python train.py --num_classes=[5, 12, 4] --arch="vit" --activation="swiglu" --head_dim=32 --qk_norm=false --layers=8 --width=256 --mixing="mixup" --beta1=0.9 --batch_size=256 --epochs=149.7 --lr_schedule="wsd_sqrt" --decay_fraction=0.4
Rows from block 2, named by matrix and row number. Rows with one number belong to one neuron. Each number is 128 + 24 x the weight over its row's rms, rounded and kept within 0 to 255. All counts start at 0. Numbers have three digits each. After the name is the row's rms in percent of the matrix's.
# gate: MLP gate (model.blocks.2.mlp.gate.weight, 672x256), inputs 172-255
# fc1: MLP up (model.blocks.2.mlp.fc1.weight, 672x256), inputs 172-255
# fc2: MLP down (model.blocks.2.mlp.fc2.weight, 256x672, transposed), outputs 172-255
gate.377 109:096135152087125159118133119155139145099096122145134129099096075157122094090173142086114174152146145141139159103136125118119129129147162152109134112176086097138156152110139111105148108104111152117094113163146116079148113163114115174144160115082122137133
gate.378 097:121174125147104127119142138125118141123133118083079145137124122141120140128129133151136156167128160105115105107149114139113167049164172120165110098101105121196108158147111102113129171129128087159148099155130120075132129114136166134127147141110158102080
gate.379 101:129131072128138140126105122174142153119164107126119143143132081103132071097128171086106099143131124111089121119133137171086128112138131128105141147118121033117121097137143088149098107127173153136128134129140129148120185144143105155159107114114123107131
gate.380 089:121103182109087136144166107120120141142160122165138155158150085112159171146138148097108136111124139121117126141137165073159128139107124138110149172130140131131144150119134155164135128155137143139143141123096128132127086137128138099131142137148135112156
gate.381 098:163113117137099122161108152096123111105136134125099109170149142115121180103152128093124168097096097143129115127148160149147199110147133126123164166132155106180100141130155163160127105108143103123107156155116099104076172118143171106162121070157117125137
gate.382 096:129109114099090131138123094074144159110117135126144149173148134154118139136104092144135121108147110164113110140132140116172129102126113174147149089113084149147125163124143121133123136121130133127153139153113121154125113072128153140139106128148165088153
gate.383 104:121125145135140149083097144134123131154163153106116171141138115123101165157169100121158162121116160178163135130116121164097136100146124125155137085138108122132149150125102107112137132112142140151111109101115090112116130092113146117159079112141083134153
gate.384 110:115139102141121122153156117200143118125136114094154132183133133138135072111169119123134090102113139154145119135114121203139155143102154154146100148138131108166134123121128142113142085158143124130112140115147188076104134163106156111105144096116136116102
gate.385 102:163131128165150156120189180167098129164129110101170101118093109127091138103139150113132072159145081157152126138104116133134089122125138109100122136129134109069139136116099124128149104134139149117119127135142181117129088114117115122147140108094116126127
gate.386 108:141084135073094111113101161112178123117128108187064141113110117124139159077127141124133121135182188117125124063163124134093118144147154170171124138113131112162140152122150134081114151136123154148126148146097094120145149086156078141161103118139150161132
gate.387 092:131092137133148163098124146120155101128149120091153149138129096159122129128124090129103161163095141120110093111162155113137106127174136155127125076196073123153154116143129101102158137079141126159183122087136136131077105131094134099113151140153127145157
gate.388 098:125137071106103122102137129150111161133109149138095134156151123102141148150122089121113121093121128160138142154113086106123170135145122151106123094140106125151175114085118086152116157132147113110137148105137102159166141114107105147174105155143122163168
gate.389 101:167143105114104135156155129134087171137123107134143124131099126183104153116152124120124146115132099146136151128110153157095105178136129109095102140168071127134147137136112130101137137106092138090162128125145100105116171137087165080119124128129107177165
gate.390 105:135165103089142138141092137193165147117139089132122095100160148152166138111116122110082108122120113152101148100137127130121104161135127147127100127143154125195121134131114118106127128189094117100116157070107159081123147151133117160134134151159140149133
gate.391 098:143144166115131130121101200099141107138134137103109107140126130127137083099150112119146187123130172129102076114121146166108135101158163137160135157136098119136120097140155121119137165125126088105152120149125137112112150115104191154127080112130153141121
gate.392 103:124132119107117145117106078085113106130125179128116158122192156111098162178118102163179118124124157109112110111127188134090141126124192108134158112134114128145101123107112111109143163126150149062131104100144177119106122118135141112130162149163157109161
gate.393 105:128119156091160136117111144186151157100099119127102102141153145113096117133159124190118155155159114127113120080113104143152092126182140125105092109187180105139119076159134096089121119118136114146146114190129124090135115170086127145100128135133139112137
gate.394 101:145121114114110143062127106112107132156159131153111111162192107123135133117112113152149108116159138167144099129151112122119116092147121164117166107147092114135115111159128134124108134117145149169117137151124134175089160084109121133131095140097157115117
gate.395 102:144092174088160157146153115120113134135144130091138111126108115124169092125143093153146114110117141130131094135127154106165145091146123144136151059129085132141149164127143148147132146109141133154157147108122092125124139148105150138154137136177140131128
gate.396 103:086124096160122208095144166173124139154124086125142112184136152125141097150115144173159173163147142106145083181142140133118082127150145115161150166153128102128129139100142116147152102117124163128112152085149115139116125092132125109136094129110111145103
gate.397 095:133123132127136098122183121165111153097102106128133182175108112166200124119148117095163087143136125151119107117163123133161075157080129118162132123143074127137170154139152127103127132120111155140132106122136159116137114130122119140151110179112119133118
gate.398 091:091107151167108232080091142125133128181133098137133122151136119120179141124137160112129161103137128067135112105105164127078132107102127166138144134097137111148126132114109082142127093166156158153086153121096101136118142056154121133145080093151114112120
gate.399 101:184107150127146142162143141130168121123105087100117125080100103140117114096145137144092119127138125130162080136154134120105128118143123114103131129192144105115156093171137164143159117131122104095159176154115142118139091122099118139130125164134083139120
gate.400 109:168137119103163143145096141163110140143142107114116129100096153131114152130136130165102130140137150144100102153119124110140106150125129098144158146175169112140098065126059188129178125133117128127121119108184098106143132137137097139168130166152083127133
fc1.377 100:166141125128139116138123162114131160096106117113130152145135072147136117159146062158140065089137141114132113113126150175091151118133160150118126119103103097139150137157088096138068129107112145107115127107139143169140142095168115115069133132104107179122
fc1.378 094:130137117149116131110154153117128168098120106064143136131084131143134156104107109137112105129123110118122127119100105115184130089151095096086121133092122108133102134170095118110137114139117104138134132180118174158170120146116159122127141156141118144122
fc1.379 092:110126109125165139108134098176123118096127164147136174119184176135181098128149128136120108168136101140158147141144112139115100164111087108142141116130085186136114132133116118140143103121106168114099104126118112140130127131105140087101106115166144105162
fc1.380 086:134152205126096146127160146115079123147114113096117123139090122133131107150163085149161128154139154184105124123102158106171107128134140096111093122144142158129161119117122172135132150101088096141166121178118130129121089117113161119129130142128174097171
fc1.381 100:205143144107116154135145142184131187149105136153144079104116138119154100136137123131119171163144130153102081133111133177126127123157130143157123100132127136134116112156172133126097137098118158093184135167136110093138116179139145122099112176116125145090
fc1.382 098:112113134149108141137116078133181139109123131130162128145146112156098134118123123110147143079104106156124095164128078119155126132126129178148180092124138133134114125144158099113110109136117104074133145133106119184146135096114102135143143139124129102115
fc1.383 100:123127127152097106121120093183095177134106124135153101125158173129159123110084139087110135154130147124124158115098108112127128155107134163143112143130125168154095088153136156121105139109113126086150108161120093120133157144125122069115119113145086142126
fc1.384 108:129126110143114129130110136106128100148141139115069111120102125100127185130117147178139150136143055134107125131119134086123115104204117103110096143100145137136083109160109155176095148109149132148107122123096140146114122155156118147146140175134155131130
fc1.385 105:140132131118154169101188167166120127162146133074149069118088145130103132106115145144129097148154112091158108133111150148154120107106108095113115115163118119113149149119114126110133123175130128129146128144182200119133087113128131112136157114114082126112
fc1.386 103:169118100137130099109153110134079146114138107148156123137150120110090100138128095128144132171115077127131096159120079152159097149104109101137129117136165134125121129099136154112102134168123111155160139145108129139136131119113135091074113129145118121115
fc1.387 087:123119120142098112151161162099147066126085130145100096108096100101139137070134093128142060115085174113111101132111157149129158095120134105102133095098133106109116105117125128115106189110133125118139166112071139139136135114106133156112157131124109151132
fc1.388 099:128119131145124128105160120170114108105133153149127152133123126113178136151139133121124111176140151107136128150128119105082100162128126132134118152127143129139126126104127125133136144127133145097153153147126121156142113118113120125162143124126141178151
fc1.389 103:147131127121147116107146111131121157097170123158161143131162126143147132162109124125116138168145157128165138107100084172142161116161088127163072136107169126110077157135144106121121142121130142142119144140112113147140138140122147115088160103141167120141
fc1.390 106:074165145138110110155127106162138113107144093177136144121118132169152097126123112107104147174121132145087154081077143153140102128134153146130128118125087129130157159119115105113133133167106141152125102094115148119103128141163129166124150143151140121146
fc1.391 091:133126115132158162168108112144145151147105132137108114095142141138114098098152137080089159106117087134141139153156108155109120143073119121096118125161085138110118084141167140114102134136121140093111131128131144164094128148087131146124159140152132137105
fc1.392 108:112113129130114090135112147150100157165130137144115122120154132124131129118132131121091127111168134132098150129121183136112128156114141082126167150149138133127120126136148144168117146110113138136148123121143114125127109084135114110086099125136131148167
fc1.393 105:157148113119113132099101119113130115152131133084137141123130125100131152102145116148136063150110127154154119171100166140140155146144119128166118145098140129160120126121113198120151132084139081150127148119124080120137114100136156096135126122158137130221
fc1.394 095:114149196109116128106163095118126116083150136145116105143122099161153115113142074132088103180125111162140139138156086145151165111122126135135141124114092124112110169119146103082108152161142147175112129200180165153124151142128151126165164135122140112091
fc1.395 106:135139150116138128129097093100105093120118117137104151166087166119162091144070112120143141115137134121106102120150151142146167105128139118108121106105149120173164147136127130191113134105144095144123149106092062132120151137141093151191094104191147093125
fc1.396 111:108116104154111115121168131167114107137102069061139135165158117099130107133115131160143098128115092142118131144103123118166108154144172082147089164138141120137152142135137129175112124094115129133111144099127147132120113173116095131121113171088157151132
fc1.397 098:118142139073144141186124080120151151120115137129178089104124161110076140127123135180112141140144142102127131142138129134119126120120135122106168142133153130130134138116147121137146122150133113071109116098148073124118149142159153107144095114139097139122
fc1.398 099:158156085123115104133144136101077118107112108153102124107055122114120107132137113141131058094165124158100136121108145126132078114108161096090143104133118115102130138128119150148112140132110123145122080115089157108140132115136061144093130125098153120169
fc1.399 101:081116128141157120086086145124183140135123136141134126133121127144122122161095121137150177126131113100144143105121124081114110125096122169142123120102143123144131140115153108129121119100135127131118118121128134113134145130151120155127122086083099116116
fc1.400 090:133121092104123100120151128092115109139129146130113113121116103130085127138125113107075100136127152119129147161077123157089126126150113096104165125145145143082108094148118138132154177142133065103100105132106141121157112143099107123108148138139142133125
fc2.377 100:151114141129097100181121138123111125131115146156095102119078103126109109145104113110137117075123128130088148126114145180115107144116096129124122118141156158147138117114128143126102151149133128146124136087107160111159125116201079111155154151133152124128
fc2.378 099:136160114161141141121146141105140132165117143125132113092140171124096146085144105147124138145122078112112147148172147091128127094075178084113146091113098130140173153156113137134119135130142152141118089114113145179107127169113126131078096134110114141096
fc2.379 093:170122100110136123141092166105125135138126166148131103121114118142115123161117122100136118154108141170122097101148130127104152096128166159161096143146104104095132111139108146108128129123148098115078147141105098131171186130157134124115139127092184142123
fc2.380 089:175112129133133141119063182133124145103117144143101140122141084139114125145112108118122138131121110115113098142164152148136203114133135106148124128149158090146146113156112108173141159131173126133160132151157081127121125067101131107134150081150123143149
fc2.381 104:133123142126122109149128113129117101116066145086127102121099147139126120072141119174150155112162136152152145120158149129119120091145137098147108097123085146171133112190141175100110121097116085098151142155101134098091131122128143146149112173110120126105
fc2.382 101:135133123097130165136131139122119140138141176128138088131091130150124127116115147105116118081110117147106133145122161136139151106182131119146157153102131162137107114164140181105130140105072123143119180104175117130124147120134138111120090202128154133131
fc2.383 104:128130137147128152118088130110153117126132108128100092157096161105147110106110112090150113163136154127135138123137137142070123096101128152133152109122135116136121120104169146126113123137137142137119118136106138139096161152121135115154133140102108151144
fc2.384 106:129166097130132122137138095129140142095084163113120154089093103148111142096131151094095095136128124119128121150142093120140113100153136133109158080144088148095124134157164142119151155085098091116125113132131126172132129109157135194112141123152115180123
fc2.385 109:132094128139115138108156136119104152149133121131126131135155093118105148159109144137173185140125134157109120146132162151110137133147145146136136149136170123129121096095115122172122152143086122091108160154160050159163096083170128136115115146111119094098
fc2.386 102:160142084136130098095150107105120146100133126089127096115091138126147131126132143123146116155158129146146105145142101115151066120158144129150119088152120127153135156129114128104104136088128094103131110116127105122161159122129109182144109140112177146103
fc2.387 090:099096156090133096151102149093185113108088126112107113129144139107085124167147113105122142101126079113127163108159170121139096148154166158103092141119117111114148140153154141100145154091091096111171162117144140107120118099105155144114126128152159181137
fc2.388 105:118082082107078114196100125109122128144174136147101151148131140162137120121126106125130144100148120121132140108144131152117086109192108108168139121117098131111173146127104092132122186078117119113127160114139146113123117176128138137136110173118120170099
fc2.389 106:144112137138126082105160125140133124094113125079124137121123119168145074155164100220140109170134153069157097113123124115115111198179107112151086091143184101133121148159115133128085114153132130102135152136093139139119127147141134132111181123131173125177
fc2.390 113:122122125122133118095132111125117122127136146168153153164182093116131159141140127120148156162100149136108169168089125129128150101135166139112184131124139093112145127118111129185149137113121107082092121109104134172118079105115170100100109113157089127138
fc2.391 093:119123139111125107089119102136129133126135134115132148164111116129113132107117106118124110090133109071155125126100117168144093112107124111162129130105116138132150107112068115120165124149108131096105120140151135111144093138118149110129095131147053091107
fc2.392 114:180117138098134136170104143112155134142090153157106094114135142117138128126133117126120104107143119117112162115154177173098125167089122132104128132147119121121114134127166191092122119121123178127152121147145140156108113104125140108126116189119123126151
fc2.393 105:132147142155101137082077131114145131108122152146109147131144123165062114119137097148142116119174136117132095155168159160072124081159089132124144080143143158127147082171147138144113113181086106138130165104103081124109127137136155138141101148132150129188
fc2.394 099:152165140088116165075094100094151126141120168125131131119151131158143147122150110141145108102163156118157169178128137130149149085159124173100126139119073130176140130122149134128143124099072158099140129092097142092148137080130158115107099133143139174108
fc2.395 102:115075116147128132086142144091153108115150153126123100124089105148135141121115115105132096148110115140152117112169108100114115127119102132154147134145094128147133096147140146105154150116154119156165129088135151113130175116110139130143137114149169182159
fc2.396 099:129125128110097144121121103116115134147149095134133110119145125145128133112151148133135086136126121116106125141111140124143082134152136145140134154159113116140142114116137147113115108170123137124128131117149082081119109146108145094144117096070163164147
fc2.397 098:126127126138108150128109153145106132129157148124124129114135132178191130131131087128151121124118115109207114139086144146101121164146080139134138105093128086151102124154121149128112070123131104156128199135147140121118112111160131096145106136152124109102
fc2.398 099:093139124157089145114134139108124111130193091131114128161140112152150148125109081127101105121128134111143101115163145096115120141114119113148099150128119108156127145088073093134157170144152116171115142110137170143088162124122107129103127165109147170131
fc2.399 105:123141129091132096161083104102158124068122125137129138141114149120115137139141090144136128103118131108111170107136136135131109144145181139101130122134070107119125097127158115142126152117113121079109093137116161120140156129158109124115156102100130114127
fc2.400 099:167103153113101100156111134112120102129122147127082160109131116156107172152139094129114144099086138141160098119125128162113128103111136131146132100138173137144125153148133130073112129090075116125153189160149100115144110121159158144114144142121194149132